python train.py --norm="rmsnorm" --mlp_ratio=3 --fused_qkv=true --bias="all" --conv_stem=false --layers=16 --width=192 --positions="learned" --residual_init="none" --beta2=0.98 --max_grad_norm=3.0 --epochs=8.1 --final_lr_fraction=0.1 --weight_decay=0.2
Rows from block 12 of a small masked image model, named by matrix and row number. Rows with one number belong to one neuron. Each number is 500 + 40 x the weight over its row's rms, rounded and kept within 0 to 999. All counts start at 0. Numbers have three digits each. After the name is the row's rms in percent of the matrix's.
After each neuron's rows are labels from the 100 images, of 14976, where the neuron reaches its largest size: "place" is the part of the image that holds the peak. Only what is clearly more common there than usual is listed. The data: rendered solids tumbling over patterned floors.
# gate: MLP gate (model.blocks.12.mlp.gate.weight, 576x192), inputs 96-191
# fc1: MLP up (model.blocks.12.mlp.fc1.weight, 576x192), inputs 96-191
# fc2: MLP down (model.blocks.12.mlp.fc2.weight, 192x576, transposed), outputs 96-191

gate.140 135:497489534408426513500487525498477441540541491506538519464554485540530495488542535504546453494494489503478486527496525522505509462477547512456450544526501596418454466537440564512513537465449525495448541504518428471499511565501526525469498523512445611535458507453518450413444511563480469502
fc1.140 140:492489487612588481491519507507536558446453528485462524514495538515487528535476463511444523473521530516518532481542476483536534511527449487520544436473449376566523460442518405490523463582485526507593464480507550500473467478474465471523499444511558466474593452535494517548514527454475545463
fc2.140 132:494489509495412482478486570487477444523528550533582532440540482465459467503574555541497454523549468516481524518460519539504466410474532506425494504515536585501491541512473520536514557464436388526499523518521426451477532510437463518437477567528473547471479503433464461509447501575463510483
place: middle left

gate.533 093:542505545504450485495370486508412510502465481487453496453448443418407481497507604496463469493519461499480477531483482511495524513536506498418466439459558494557485459488438556534537527468487432456502526492475447462487500389421429520495523536512520486526552498485490523464425447440563443486
fc1.533 099:461416501472508502533523444513559490494539489428444517521484468539475506377459483469562448521507564469505523498515482510486468529509519495441500546518499509548524526527539507501492494572502492601483490486581451531462508553547540498497478421461479553471432551516491478450548493460392478496
fc2.533 097:495547439550465430479437473479498511502520512506485524412479486478474450542513539566506462444464510471491498536532448480518440468508467465483477456487452445528507459581551502465472466451524449447508485502539491448442525489440441505415459567463484378517566408580498528484516452523532500516
place: bottom right

gate.2 090:550508467572492487532495513514477583507476525544512501438532488433516639453536470465517533506487502454475430497471484529523447523484539512458469475507431509454575457507544462502420516555555379548462528503482484459556524409513462539458513499535471437434521508482456458533531535496492515534
fc1.2 089:502561480447496544528464498472516468479586527472463515535537555472450465533436559485530525433484538465497544449503519528484493483478482468534533548523416572497547560506529504553517499523524522495473462519477471480547478516464504470474528530406547438487471460561497516471543505556491515546
fc2.2 093:519452512505522505482471546486392510496504449563513458467517479382392499563556510412538450495489443523498556431486577497491460500509464474500542466475444492456493475426406494546450462490513490509524490493537487544469508490541476496536525453479580512513518514445423537487490469571505482510
place: top right

gate.194 094:503456465500600501516508551520541516490526518507445459540493469442586493447536509552406493498451460459491455434483516481502460522554481512466465546522492423485595426454525496507470537538525500493525524486502536512526502492532461487465493511528517531501528527483489541518524533487485462531
fc1.194 105:486492499521520476459519496475542469492507499471404456427542491475458476423498406494527502498518512449522508541463483522449488537574517542497478464507474514504577502497464532511523592477534446443493501521439467539510428508551492497480490505570603462497477566485535520569605503442526498488
fc2.194 104:514496543518478487442497440517512450518466548383469542456367518580520499428427440460470505505509532487502548539492460479461623480544477512479477525497523498475554561518478501488529500494541543524490500495573513497534478518549564515549490443508476512498449520455577465510508509452533499470
place: bottom left

gate.484 120:501528503478581517496499480537460511514485497427571523596461538502516568607541458446503502478487426547499520552504489408566471539454510544471480567510475512517446525545533528511455518453538448550499506457477556491496450564538535493503470495530529531483499439429449489485492541575417453501
fc1.484 122:546469462506583503449539475472432514508509513451611479446573485526414521583526472425469460477559529494491536473499551506552473520464609496481414499527527480442456536503543526436495424512477493539512517536513557482503548456515519500516492485487511487533553429467506518518514496565470535528
fc2.484 119:502414540509497456492522429503486481493478517501531488467481526472469468572530482464486473471439458479498450475535560584528463492486514436393442537469509482448547553454482495513509510580524478496494505496434461474510548547458472506540505498430496340493425516502550549497502477477438514472
place: bottom right

gate.470 099:519483475520533530480508481524496446469518511462520489482482453502481545466560494523475546490501467460533501489522617474471492396527507536579533456525512534536517477503505467520464567474507546517523467465643515564539446466501509485526525491508472516526489492462433482513561544554486464513
fc1.470 093:490528550459509375430469438480526538521442508482489506500437512484498560529530477501385502540444554501498509521478533491520424520567542533500547506539430527465540448582512485531534521434536441522508526516500438497470448570522571502507420534553520431480507482474487449542470487534485462448
fc2.470 094:507510493471492511525440566525557530506535530478505526497504527474513481475450525453502428549605544503505568527508392502580621574490470499467500554487572557509532516413547508551543374522480512478493490447481498455449507543502535512516470540567501577491498545511608526523458589535499497461
place: bottom right

gate.251 094:514448492542542518552434507559559535398479434519498496549476569500455538503440511493487587456567493527601520507552414465478490516508428481510530508436489483566479476450533439493551500546556495518550422426522525560498488470556482413534512465509508437540542428526473527487520560488471514482
fc1.251 077:496541490488493521476501467483461479543498538471509495522500433455502490453556498529511426505491430541395424512460564536510452464489531497506481552552523623485509515527509525548485503441440492519515719539473475422463506565472524526453493526449537539456449548505503505579480469496491543546
fc2.251 077:459456487489555552568419532510495579532570473524481507646492465443491475509451527491509452511556434464466492515459403459508462567500479458514490536485553458548477488458569520535465477542483519467466508492449470467428506579563486551564506548467533537511477541475506532483452507457438463470
place: top centre

gate.154 088:476469472474504458542445389481573535529466497526522466481502551501520551477495493477505512566563448455488457495494494553470499578461487509499482475566499458417489476381599515529498424479495606452517498521540602495520509512527481497425469513557451514506483479527484467508561516466442524450
fc1.154 098:499482502537478500465513504516426502491515467493459538448600458507498490522485470550465470491514512491515534465531552535461525447516433473493465472483382492471550443541412488434507509614508444559536456495523458436473568485449485496462492532411554505450511545428470486498520504519559524487
fc2.154 093:453512546486584534540474445491529370497506501500470487476545559454485478502426516413500397535561566488501537504530504500481495483465412590468508515490536516499552498454428491462519423479459499453502498498482486507491487546473531503493467484519552475495525470569575514496544571550531509444
place: top left

gate.464 091:451488495529514507455410466526507442512584481483537513524492487544473431550481521492568389480563468525469503516509452495443532427456491539550490532526485463450512548460506527563497461496444570477519515463430503476488544541483523520553492456519521511507449451485535528519444455446458499489
fc1.464 095:511541476534543498475503526482534480486481526495420501502451443506475456482560476522526502516522613496504471467486494469548431436542479557484543435503519517564546579528521437542536480506514531444502509498552451466604533532507564517493475522458501420441515489468547456509586483484473545435
fc2.464 096:480539493515526541445511535522519500495507551484452521402497448553518445475543433521508467481478581480500459414513496552552505514513505520559445499490505506478520523502541492542474469517525471447488514455542554496614589523455528507438550500427546455517491492533582472495558519517448513506
place: middle left

gate.488 083:486533513511494436466552522500506489516472503464452466527410471481492522448483469538480466476473507481501490504528487424538518416511464503453499532494572572527562411502467497481467492485469526492503511504438432509457497534525443491516415459500495507505554510429501618509459504472534470533
fc1.488 091:490429516519524500490554476497507532503485504500483491385550497477420511383567477441501520510494509469491473404463514510521484553497459512511491548487503466523485514567497521433520472463475568547519537489595504606516474496472503508506562495495418506504462543542467544478521464550466470477
fc2.488 093:517550521486505515512482446493553489507548539455523561559508453419467522460544531501502482451536597486499445494492538491527547590495479481532599550496442481477524578464493490510485518476536454523515495486521580475471494465529462498488514507476499427526480557518473383483486503531526473502
place: bottom right

gate.112 095:530534512526479466558519563507481447485508476511509503482542535508498559433483453539516549512579468492514499561493503574544464523484475503538521541517503473487488464516460489534535506472536504516501490491507547523382503465504458494415574520492507441528503487530492476513492412444483495522
fc1.112 098:554482496518415485494538590503501457521480462525558535509450550448545584510542491506470570470515564485486531507509528512483437501475509449549584514532451547519489517490494501479515532521470511519497486488468544547459445507515510523539526467522463509516552528489531430505495456461470466520
fc2.112 097:499486459509512476513421565519498498496447509549517485534504478560510502517611530566509451546539463509498478465505541518484450519457494559476489489497554437391527523544493515514482548538518433545487501485479467524593501584462489506468465481560456469486463497530516557505475482510424503526
place: top right

gate.81 086:450423547510433515528540505495474583496490503463575562557499532487483610519544534525515478490474510520523475494505492455471460510487556553532590494517474479503582516459521471506474545470460464601481481490483531469452481520488526512581497539552436520451516485438510435487444503514558502522
fc1.81 095:516560434511593570466510536514494491487520464487514496506472457480455459565492563493460458585527461539515530521529557500488510476476488475496428579505535538541483554456525465509470539495483505570497471489576524511537536520547448480477508504429554560500478410559488537527519537610480529506
fc2.81 097:495499519493497543480526474482462508500408507498547525513466542489560619519535494479531481525458496461499479484551601491442512425491486571489497473488489487493504485509499513444412511441471476555458484507510512517543503480524496510515467470530481579480519536386482461562517582526495521506
place: top centre

gate.422 089:507435479471477487503463533562493444506509513495567471529549478458439595473495491528523549517494498543477463485490504562603558550457411502486531452534449555469472479417516530469463468540503460445514517442558519508503511570468523506476578489521503531504499469532498447510446522528459489496
fc1.422 089:526472485527518489477454516474524505411499529436565482484565469450516537513603532451437560536519465514555479501499536540477508474516468513434478456484450590519561505508516489501506598536533418490560457525560482574571561480453445465410501537515535477525473421543513520449497482504458517535
fc2.422 095:478468469490480527539544528502498577488505462496526493417503508484488555490618579456491530519518483456509485482484615548414505445529531510457498489497445519498560449523518495465469546465503465479504511492574529514564518464520437495480535514586490485507514505501448582520447482514555475470
place: centre

gate.109 107:483422470544492506483444538523483478489543451481448574471505518528513487513494530501478452405501550471512503455468497507520527456546415537482463508452490495523463520533511501483527435528549443518535491487630480559540512520452500518522513521451538427525546554423540466492502503563450465452
fc1.109 109:473463481511363514540464585494483534510508494437408511516499498504524447514503495417474458395493481510502496508527479524463520501509413491451494478483490580499500510468511505527492497493475469506512483522575431499516478524507496494506548500451512441497510557490569482483439488506487475546
fc2.109 108:502527476501397461428502522501438568494500459459508463520528483434504529588521548572530444538476559518512525525494496523444498456540498485458541428519477471386558513544484498439520460474488455443510492513512478409531482557521479502473473514537545471507464454451461552489464521539489508504
place: middle right; bottom right

gate.248 093:523565459475517440577494437503507504477564496472503477557433476472538540476510533513453484424473464480511516624515469504528537459483507510420453514513503540576556598559562515519457496431430453562477500506478496477378548585582460487490460527523461466465427514515493417537453530546475468518
fc1.248 095:492492504576430519513450553514595454481514476570507470530549485467543528495555497539455465551501516467507480460494463469470452518547408493454493561475452529511516549518477438496489542436524492526500481491536537506486543425477437502526492529505449531536519453549442618493460476515514493515
fc2.248 093:515474508534531508557452453498491518509551461434444506547534483490501470493554509478487343506526551523493507507473402479444536524498492540539517482492502508537472475433610511475564503478512503552499505500469582478501506519540523519579516538560535478489527496518550519491481532485521464485
place: bottom right

gate.433 088:555568533515465455493576435515489468523514505489562537574474463502484534474474513530524562531559497489467520529462489450525506492460497474462441493473497571543469495412505494587549442515477559552482536477477509481431540538422520535511518505534478538550444442601534538520504504494503495495
fc1.433 090:490511477451508481469520448512497520509470559561419474491497491466496501532528527475483498525469540473482414484504523518518456507532454482507396544475443382482526420466469506481490485552500482496541520491501460520522484592503573517424458584521557506426426533534489562482460514393472501464
fc2.433 092:532509493469548562497583528501416489502544493533510549464453488551540511576542470522487507599468550512502488420491567551502449610416468494460477464530474447515513453510445493447529432488524512392508496494497470440485505480432488494458476483446513533517543474448425418502535518510494508499
place: bottom centre

gate.547 120:462519556521487548465491473517522471517451566525589535492495511494501532538481529480515466478544478478507547508540498586531534447490432484611433491505460471483488565497466494510505484489460553504481495481465604535451547551524559485442492485511451445514459482543517461507489500440506515531
fc1.547 115:499470567537583512510600452487562425512492480437604527498499521518598473420523464437502469465492519521489486483480440563505460495512544534518537510519505496555448503530532474506477463523549529482480504494519519536452555461523520518454486569488468556492474508447445588487578476476450524494
fc2.547 117:517475566515574553507511500502560445502491501553544507552581480534539503539508478548511470489427438525515450527497397460517484434535481506545475499500508462480575478521538498536482473576492534486499485494472499547456509551546475487457476506432467517486578505478460570479526529546540497496
place: bottom left; middle left

gate.475 087:505512512508462485417525591537510534487524477492504537500556547497547564534523492476550521640442531472503524552488507524432439554551468492452479574499475518497547496440556490455480525489492565422485507447546475473528448494500514499499486523477509540512527537488489505530490508532559469458
fc1.475 094:459514565522495508461511578490525528506439530396528517523463538497527538461531582505502521517500515473512590530477446516473506446485467479546515529475432463543513476569548474525465495538445433498496479516449471524509456504464415498535528514568450541491502549422419426498604496473562470505
fc2.475 092:457529499486485504467451484501504510509522474435541478503507473405455493488493571504457551486521431528487486519485481475507488562477532484577552473507491556539427505522476514413535462469478440420511501493571525525571408462494429503464531546550479571495495504566419493487443456561478483500
place: middle left

gate.548 096:500531535472486450521504452499559533497516507487450482521465471480482547488478507532477499504513514463498570489514496554512518435479530538508600533483586505516544520432443497473474501551443543443467524500453379549498515581525448498537540394469492493461441520535535532514546462454500497529
fc1.548 094:516517504499572416503453507507537484509511522566504511509462460501513506469493434555439576547523472439494529516492516448599499568494445527488464509522489476595512536483509509505490526511498443487519529470459465471432465471470531527539523462463452577424523562557480456489425442538489467491
fc2.548 094:464491493492492506549575531524570496489479485557433480532494541441487463469547498454417586518527505478510539491515499474467427583513439452543492518491585484457519519501450490512529504483462560494520470475514430543508491529534532485518493494512479504499446478576529528489452503517422531487
place: middle right

gate.524 099:529453528518456448475489540577475460440486594466519487469503534514420461492448472517486461568537518466570534501518493562480473449481537448489530513488480494458561480552437509505526520457508537513499447445600461576508544476425504441489510442452469504518509456557443488521512492513504507551
fc1.524 081:499486580459451492533480400488565512506462485447507474479480535505416397514535529506470475536606574570472472478484468462430517507505516540534539540447506545485528492558477533492551488517541475500453537512476515492525528500443545501440481574525504531479477571488524605497463488446537475522
fc2.524 085:514561500508468496504420406522591556511544410479518489552533489528401389525521579503541488543594520504494488509547446483436521537528497561507508416480506498501467535534574501475499472504545419464484494497480529450473503534530484505508517541520537435484532531438505572501461555541634498517
place: bottom centre

gate.307 122:445542500452487531530538512534500495538571544537468533529498437491448462411480505492537573533476462498485445489515464477536468470466561525593515553596522511567521478528551530548391534520438475462461523475536524499476523533593587503439525501409518472457537463542497488520539553479497495506
fc1.307 108:538457478490440481441402558508418507487504452514514524456477508499519524552523492472552482523557490490512519525510527524439518519493476480467540413476500545458484399421412503501508458539500582423498487493522501437524506475468474492494526442507488628491485452488536446523485416441492477521
fc2.307 110:455435498513499520490491478493490426505492524525522499423427522569575479475575442449505463472467396474499423507528540600520530480521454539498465482510446539509469408518481500573482493515444530460492508502575535503499505513462460495429514525407486511506478501539585472523479465450430540482
place: middle left

gate.389 086:478447451439449493491492570510558499485469544546504544519499475438533553508523534476505493449435440505518475462502487488549575510440473451498499534508464532514459559501463498466548452472544520427477477480512543469494440563525483474470434579541459512516479506446548502514437577482419500469
fc1.389 096:514468487472489442524428448520498539522536503485453534534572504546495591528479603526487495493522392490502466461470426450493559474489460504422445541469505484492478476567544507521525530526460535589517519478499489433421498531471473526554469493427465529499453489401508541455533515529454454454
fc2.389 093:423522499455470481533539511489545460512539533495467477525530526593583575436514535547525551508450446516489504508472529478586526502496536461459525507496481477489484456493431505506470510494511489410508523509500489484507458512622437494448507560572463535495516503406483570477412628459474498476
place: top right

gate.379 091:447449504512543497546464504494496530531505509510553541468507567547419519520473554440439502435559579514468505477506455529482510500479537571464525490528507463491492486513575510488483416520525511459511514515526459443540569478507524511495513513547574479480631486479524463524547566556465479518
fc1.379 088:493451518573559473497505491503533526478449532459562530535436462492450459372408469483459484454452521520489470536503465445551486465546484461466441570472527501516568495479507489500522500475451477541542516501500563507504559483473454501566464513509510451522525418509490529508448534520499550459
fc2.379 091:485536494517472479497495430503480450500542471584514460567522460486537551485531529517571501511540609472493518500487443554439589522478468605585505399468517497481512533524529495447492429524511509504506502495512458456495546577496516499482486491520476533513511446595559480511515507456531514495
place: bottom centre

gate.573 087:491557522493472434625428463518439540541499441504499510508485555455590488442499510476461547522517496505456520499500513496443456542475476524541538520518465446477476444522558553519456500515512538508523522475491515494508482446549546526512493511517493520456524575475430479500510522494443421447
fc1.573 093:547475505517489491545520517498464435491505529463540543508585520476496502588477545584498411509516474492546518517525541626461532530537511524571481444525500508436501476505401472480557512484522566534460452510450509449499510505488541486510473468438475494464504459473504534529593474457489578545
fc2.573 096:465443489505385568591486457512532480518554515554465496559529503508524518448494562521466422581491490482492536563511465598482565623535467440541537487508421452481547509414458513541514502603531517536520490462500556482484518468528526511487488507425475496519552528530519488511552521527477495447
place: top centre

gate.318 097:474474471498543498583484509476511482516521412561445497496535533483584500500568489477520470574458480458474467434461489486450544582455424579477521502476435523559468519480578489495417503443535565520451514520443532497561481472530495507515501477452549531500423493554555472516573480497427528533
fc1.318 093:510499483485455564468528509496446502476507558490554531448550481465519577493503504497485419461531512535534569521512496560564479475477546410555506484557465520402486482431396479498538514523486460447515493496568533516518530553463582462433506459447481512475540483548510529487520481500475536546
fc2.318 090:518446516504558539540497546497506473509502461547446490553539553450514491568535494509506459592426497484492496524488427569450525578507356525502510503499425441554446514468478494441465513442508549573510492515393542469508437506531470501570479520512511555491426478526545491504532506425472488511
place: top left; top centre

gate.26 092:455500525491507494569565514564428531510468436532493500467510490460571517519513502435471455503580441516485438454547514535530510450469479508478495428497526479454483472519473517499490487471501526433505494427441505493535502487490504507427485469473484533476456474516498500494501483495424556523
fc1.26 103:465491464491414522453491461513537489524491489446627500489522516532472420475525510620547510403498454508494484429482489491537586505473612502551471497531529518423471540466492482480488483494525564433522491487513559528538519517513499509438537455535462489558486489536528511486472499478493483545
fc2.26 101:483466490533469503492432533507470467500535491437554513462470514542488488491551530607485470405568387470501372504499491505564546457504494571481526464506477539441482457441480490394482458533512572475489499490489549510521546474509470502412548500475451509481506491505519450512467505413437500516
place: centre

gate.427 104:435496457527508609610394511560459492480576430516527503576461505497567491513532556507517438491490489483516528501543472505483560412504437506503544533533445494531503464490565501536433551441460543558502472437568554484563546483542503483539502522499492523487557537513469513529460545560520516497
fc1.427 110:501564441506520503494513427497513547502516514511466502504501454478555578541482456498559569541476504505502440527489404453523447490481452481550494551500465542588546537496555488520483489529502399514480500504516488498487542553606463510467515465500477501500528419494491443489531479566504472483
fc2.427 118:561563505500531450513555469495561572507482518461427471469462498524494494487405425453470518521478589520491519490480424430504474530541515451531501535489544511529587531514545507497534454473527441465496509511471464513513541569532525506500535492519535497501516481541510472497483559541589493490
place: bottom left

gate.417 100:478489467453463566543504470521510497506520502511505539548473493609478436444461490476508507563524513527484513528515507562468453552468463540510443607562511527536562466376519490488448482528465571493533516467492532435401523509493563497513529468507457521517531518538520534493480503536543536461
fc1.417 096:478480478556433581527425496496507514518521470534485477488493497440540445488487470524557429429499518578480475489530443483463527477482484511448488561494518573468429483511501516478483488430471509530510474489553477516460468578557489527492463543492504491441460508520511515543404527585556535507
fc2.417 098:490463555488485465504519432499499464493507465513469517472500488497507444448528468517502349429495566544506514509520431500448466454461516547436458594519537586524488475553551485518448474447533517475495505513474526497414522606511528494533459519557466528522462515585580480455456535518521509518
place: top left

gate.71 122:495499457604522513493489546498513533500489565493544551464448523466518456551541475460484507414565533435492507497514518530503489465545478456524392481483514453518469474511548459537479498465475574471529500505560480510449585490493523492491487477485547464553454514549519413472488496543481520541
fc1.71 104:513504399593524458464541516467512515479469612474510482496486488420484446475555530472402556502525492464518511499451492514440524468497447468519458482494503443523585496476558459528476536528497504480571462526518545528515583474445470474502530542509561422515490502500522493544474445512447518568
fc2.71 101:553533529504491483499501413503433465484498456474498450572512497542518567433421481510466489502420516498510517489502528475423539541476526564506571537504433490439493419503519498452533468496573565568496496502444500505553455481553573490545475486512461539533560499482499536491505487453550480502
place: middle left

gate.182 120:564496486510492477490457447516498545490552545432487446552557438492515564566522480526505452516423490441498479484494482506564426453508476468508447488497461488541575524463549490513468528574466441568482507489499523487480515540436516515503586466455531470501467450513481411516545525550433553511
fc1.182 110:540510509499474455390480521481482587494513540479452504506555451549505469489529549517499441557487574478504467512456435518492413537502521420541463487524480461493537509466529507441547484541499467483516512524431448522486539541406518504508536509473537501507513497565531461501491489526529537486
fc2.182 107:503479518485438481470550567484490537507527422540484493411523505547462401459574560505512576521478517507497499524512543543396542517500541505505523458538506487461417438575439506473496562502529525413507507528558479549494548444492449500468529544578499492535492483489526565491479494506590517545
place: bottom centre

gate.231 090:451589446496479486381503478490502448484480547532477514441494543518551463486461476485528524520533493464538497535506488464471495413492553477510493603488519477488551486520493528468512450578460459585529465526523484532496522493449485497409452504589440511436555445496529589518462503483480522446
fc1.231 099:540451480536544469555475496489562528476493459474515480539557479487489585474431480467477514539570551511499470510501510550484498537496515484534491489476459479422463493447563452442537488533507575513499498504553551527389494450597526540490499497567493515452493514552431433492466470487493506483
fc2.231 100:499522503464542423386469562487464479498528551556505513546447493546530452508559533451489537496473541537494504463469472492449464444477452525483489496484488457519496534516443511547598537521473448524491512511517457525579456598371527494476458496534464512488493493467564513490508463523480528499
place: top right; top left

gate.110 119:480460525502487448496541485481480446494540440488446482559425554543506465491445475572494525509529423518507483503501510495534529613475497440512546465476557464525496462524470498600516494474464497415502506514456498481452459506498475487533507575556520557461520464540493497514420509467484531436
fc1.110 098:502520506501527465534490538553448483466531475532456495486526520487498487420500502538535507546514480511529527443500528530485485523491531426511499531512543429453520411498479477503533512494538511486544485441505542456468400421479411493531503572537506510483516484464402539472427529479489517424
fc2.110 101:497508509491497501490511534507544537503467475580465531491443502532526451559451459427506524470496466520500540498496493451498518567504523520538517472511561509571411519532478510538504541505505429429508498507473483486534554514545559503494591512416487529478497513506565466535537528522559478469
place: bottom left

gate.521 097:518535419502462493495538478477508487513515495552508468486522399500504528504594493502516519547511505475507435543472555473556497448493499547582445455527440470446539448540534541528481510485514475463481496527531540420471556544514489509455495568497456527521526505411524447562539521536577447529
fc1.521 095:489481492511441482425458533486496515493525439517518564509505546524478510505533585558542538421449540488478514557519493495438492471509495510504546432484482521540446548487545457512438514523485527430493505500548480482481479481584523514504476419453516531530470483475503480493448536468461480469
fc2.521 098:555475478495532505553520532495523504493440516509497474517491488519515556484516382456500495502543382499514482486517505482511508568502502484529454506478562505461484461532417504591535481450486486593522469501499488532497575530478499500500463496532445472525499462594459467474466502549561509509
place: bottom right

gate.513 087:477532516424446520479474518524468533499554466457469496520519541511417507489499517444504509497482550540515473574487489495466525489498536562485568484456497522447532453632483534459459484445514504464502480465532567510455518488478576492483509497547588523515503490538502581533460620578588475497
fc1.513 093:526507444470486401521547486510485541519604433515493506502588484547438463553474503452511473568562576550467429511463470509506476569496471474465576433516434565492521421536460511483465504539513558534517516491537546451455500524502569537453530441558547555480509511538516533508481468438473476531
fc2.513 093:534407513493574449511535537503509495504500518558528496510486491507533539482517479435492486552475433509511426486458518527544482554486496480476507520518568442591555554476441498518547551538546445598524503515452504540518410496436510505456480475528441534483461544499462559493460492470412488482
place: bottom right